config = dict(
    arch='caformer',
    dataset='pictures of board games with random positions, seen at a slant',
    train_examples=97500,
    translate=0.12,
    method='simmim',
    norm_position='pre',
    fused_qkv=True,
    moe='soft',
    expert_mlp_ratio=1,
    slots_per_expert=1,
    patch_size=[2, 2],
    kernel_size=7,
    learning_rate=0.002,
    one_sided=False,
    max_grad_norm=3.0,
)
Rows from expert 0 of block 3, named by matrix and row number. Rows with one number belong to one neuron. Each number is 200 + 40 x the weight over the matrix's rms, rounded and kept within 0 to 999. All counts start at 0.
# up: expert up (model.blocks.3.mlp.up, 8x48x48), inputs 0-47
# down: expert down (model.blocks.3.mlp.down, 8x48x48, transposed), outputs 0-47
up.30,276,227,131,198,281,223,176,207,195,163,185,181,212,169,234,194,229,165,176,131,270,172,186,151,148,263,312,123,209,199,176,168,154,159,126,133,202,230,116,160,210,208,202,226,164,168,247,223
up.31,164,205,232,229,227,169,218,208,162,145,193,177,206,271,247,214,184,204,259,164,271,135,218,176,218,190,202,159,268,184,205,128,139,231,243,277,123,260,139,134,245,220,154,208,183,284,249,184
up.32,189,294,224,217,208,191,206,166,185,191,186,211,211,174,182,171,222,191,189,183,222,182,176,169,254,233,155,275,255,198,184,172,138,203,121,191,250,215,239,186,120,247,229,141,152,214,147,168
up.33,164,160,216,174,215,199,179,211,250,251,204,145,192,153,173,301,232,196,242,198,104,206,263,186,211,245,228,196,172,227,204,214,130,228,213,226,241,226,107,211,126,137,147,153,179,193,213,227
up.34,223,214,176,142,209,190,210,213,184,259,205,228,262,243,204,180,199,187,172,173,172,247,265,214,201,163,197,165,234,240,156,134,199,262,167,178,170,202,176,191,202,260,189,140,143,154,209,178
up.35,208,264,188,158,201,156,216,233,197,162,275,237,244,210,159,209,199,195,167,159,176,225,195,141,138,172,162,248,228,249,236,230,193,149,158,210,194,169,179,202,168,183,182,189,169,217,139,290
up.36,151,166,273,240,244,189,243,254,166,175,165,190,221,214,249,172,199,234,152,131,108,238,226,195,234,221,223,219,159,174,185,169,212,110,169,140,138,89,178,163,241,244,197,224,217,242,135,213
up.37,217,237,196,200,98,197,205,213,264,176,176,265,206,206,200,208,262,153,211,242,163,201,206,159,190,238,253,142,222,118,275,150,140,215,240,222,180,207,233,212,168,145,108,244,213,183,215,121
up.38,184,192,148,174,145,162,218,204,195,165,208,264,190,223,168,236,257,226,196,218,151,203,203,193,164,123,197,162,224,249,232,173,161,196,215,203,197,280,192,132,174,215,85,170,279,221,218,244
up.39,164,225,135,226,161,170,261,201,194,162,188,184,132,187,235,226,225,148,188,247,279,278,173,168,244,193,177,221,239,192,232,253,187,162,234,177,191,183,243,185,246,169,180,178,160,199,273,198
up.40,210,260,241,231,239,207,242,147,192,218,208,137,186,196,256,188,243,217,171,262,102,182,191,263,158,197,188,180,178,257,169,213,159,186,232,181,225,140,188,267,226,180,189,230,182,196,221,207
up.41,118,157,264,122,175,223,244,135,176,211,204,210,236,170,147,199,120,212,183,195,178,219,245,157,211,242,280,239,136,162,187,192,114,244,239,195,224,256,193,243,173,233,182,243,200,187,214,273
up.42,204,203,189,196,233,180,166,184,247,141,152,189,178,243,191,229,229,170,166,159,245,229,200,180,174,230,140,209,180,195,258,243,198,232,221,237,266,161,164,131,153,216,212,150,206,188,247,289
up.43,259,276,236,182,249,242,164,200,191,196,115,194,241,153,262,208,189,187,196,232,231,183,189,174,204,195,263,189,233,256,240,194,141,214,222,253,270,192,188,130,191,198,177,195,219,235,215,182
up.44,133,212,192,283,221,197,219,202,228,226,204,183,215,213,194,192,225,135,165,144,168,166,331,275,135,182,200,269,253,229,222,187,182,168,163,193,179,205,241,235,207,207,216,250,229,184,180,205
up.45,222,255,178,217,209,247,211,242,210,198,162,107,204,307,132,175,200,183,175,191,150,209,238,203,256,211,271,198,163,204,234,183,240,176,205,175,208,187,200,169,144,185,172,266,167,134,210,178
up.46,209,227,304,170,197,191,164,244,239,158,192,98,290,228,146,152,250,174,199,200,230,173,138,128,160,129,148,231,178,229,241,185,230,300,239,199,188,190,241,187,205,246,144,136,171,209,229,242
up.47,247,239,212,229,215,172,177,160,213,191,145,156,274,206,187,116,200,195,240,163,221,193,210,128,258,216,203,189,257,186,214,227,223,210,215,262,264,205,210,170,197,234,163,213,190,173,217,227
down.30,162,211,191,195,108,197,214,256,142,275,186,197,168,192,195,203,191,211,261,240,156,245,222,231,235,163,126,196,242,148,162,273,304,296,215,250,179,157,256,239,189,194,176,215,230,214,172,199
down.31,195,148,134,162,263,268,201,220,201,232,192,154,268,176,189,249,175,141,180,217,165,233,215,162,206,215,248,264,112,212,287,280,247,195,180,131,263,213,265,205,177,244,241,154,179,175,153,188
down.32,237,113,208,203,148,192,236,199,208,221,204,209,254,217,191,266,127,176,220,198,132,138,161,211,177,188,181,240,166,235,150,175,204,181,224,248,218,213,195,185,285,164,148,201,270,194,264,197
down.33,224,279,209,197,203,195,201,85,248,195,177,225,219,215,235,155,218,259,134,240,211,193,142,210,203,226,228,130,209,184,187,213,309,113,253,273,177,180,257,150,229,245,262,237,221,152,203,165
down.34,223,159,171,225,191,202,158,235,171,51,248,169,163,231,233,250,173,148,232,255,167,111,131,224,233,217,188,261,153,163,260,214,207,219,258,234,176,210,180,182,141,236,203,214,202,227,212,203
down.35,214,174,193,198,177,231,136,178,196,169,121,174,163,236,208,223,165,192,209,197,176,196,216,238,249,215,221,148,174,168,157,158,200,226,241,192,181,207,162,189,220,220,223,178,167,205,201,121
down.36,212,200,209,154,160,197,163,178,185,266,179,201,97,168,203,270,200,186,167,263,258,162,147,239,171,164,187,192,273,273,187,242,175,261,263,193,222,273,202,186,181,135,147,216,122,216,231,181
down.37,193,187,159,241,253,185,244,206,178,204,183,227,201,262,156,260,160,192,242,209,204,172,170,201,207,183,168,226,174,213,176,260,273,197,249,129,224,199,152,157,172,274,295,136,189,224,223,267
down.38,175,190,235,223,234,188,158,250,186,227,211,144,212,186,198,184,160,171,199,225,197,217,195,214,182,218,271,228,142,169,228,233,195,189,231,181,166,162,154,260,193,227,269,204,151,180,247,169
down.39,219,230,224,142,211,208,169,172,205,189,226,170,276,208,165,218,175,230,272,190,198,204,171,240,132,124,182,242,152,186,176,169,230,229,183,204,249,121,106,182,190,229,219,255,228,205,193,140
down.40,205,228,183,236,212,240,187,273,276,185,168,300,227,210,218,197,199,216,199,218,258,231,253,227,190,176,179,237,163,232,266,228,247,149,223,291,184,219,169,193,218,260,124,206,155,169,216,168
down.41,272,267,143,260,195,139,163,223,183,163,153,186,199,194,170,194,234,242,228,155,249,267,182,207,200,158,101,146,196,208,219,237,268,125,167,170,190,204,222,148,213,183,214,151,296,232,202,181
down.42,210,248,215,215,170,209,190,206,129,256,253,236,215,148,220,118,223,270,224,252,211,223,175,229,218,186,217,155,226,200,151,174,223,192,186,231,142,202,181,265,199,205,212,234,233,173,178,112
down.43,164,202,186,229,134,192,195,192,222,203,235,256,136,217,155,179,264,199,203,174,155,137,181,225,212,163,133,228,217,125,180,265,213,253,240,227,145,180,286,316,220,191,249,162,186,151,197,229
down.44,256,192,199,195,146,222,173,230,232,150,192,194,190,263,222,185,177,251,260,249,190,228,166,131,246,219,200,140,150,176,226,209,185,159,205,211,248,208,134,122,185,186,123,167,133,236,223,163
down.45,191,192,269,148,195,142,202,155,143,143,174,310,139,138,252,201,145,203,217,196,182,239,194,171,174,143,188,228,251,157,203,258,210,248,188,171,188,215,175,182,249,239,229,188,193,213,236,215
down.46,193,217,106,248,143,210,208,189,218,219,201,228,178,190,214,169,134,262,215,232,215,245,237,291,314,219,229,273,263,216,245,156,194,228,195,232,234,194,145,170,141,108,219,189,275,162,126,119
down.47,155,229,135,208,190,214,210,233,188,190,252,318,211,180,203,222,224,244,139,187,157,218,187,215,184,216,147,224,182,175,169,191,252,179,121,180,244,176,159,247,227,185,215,207,220,172,186,199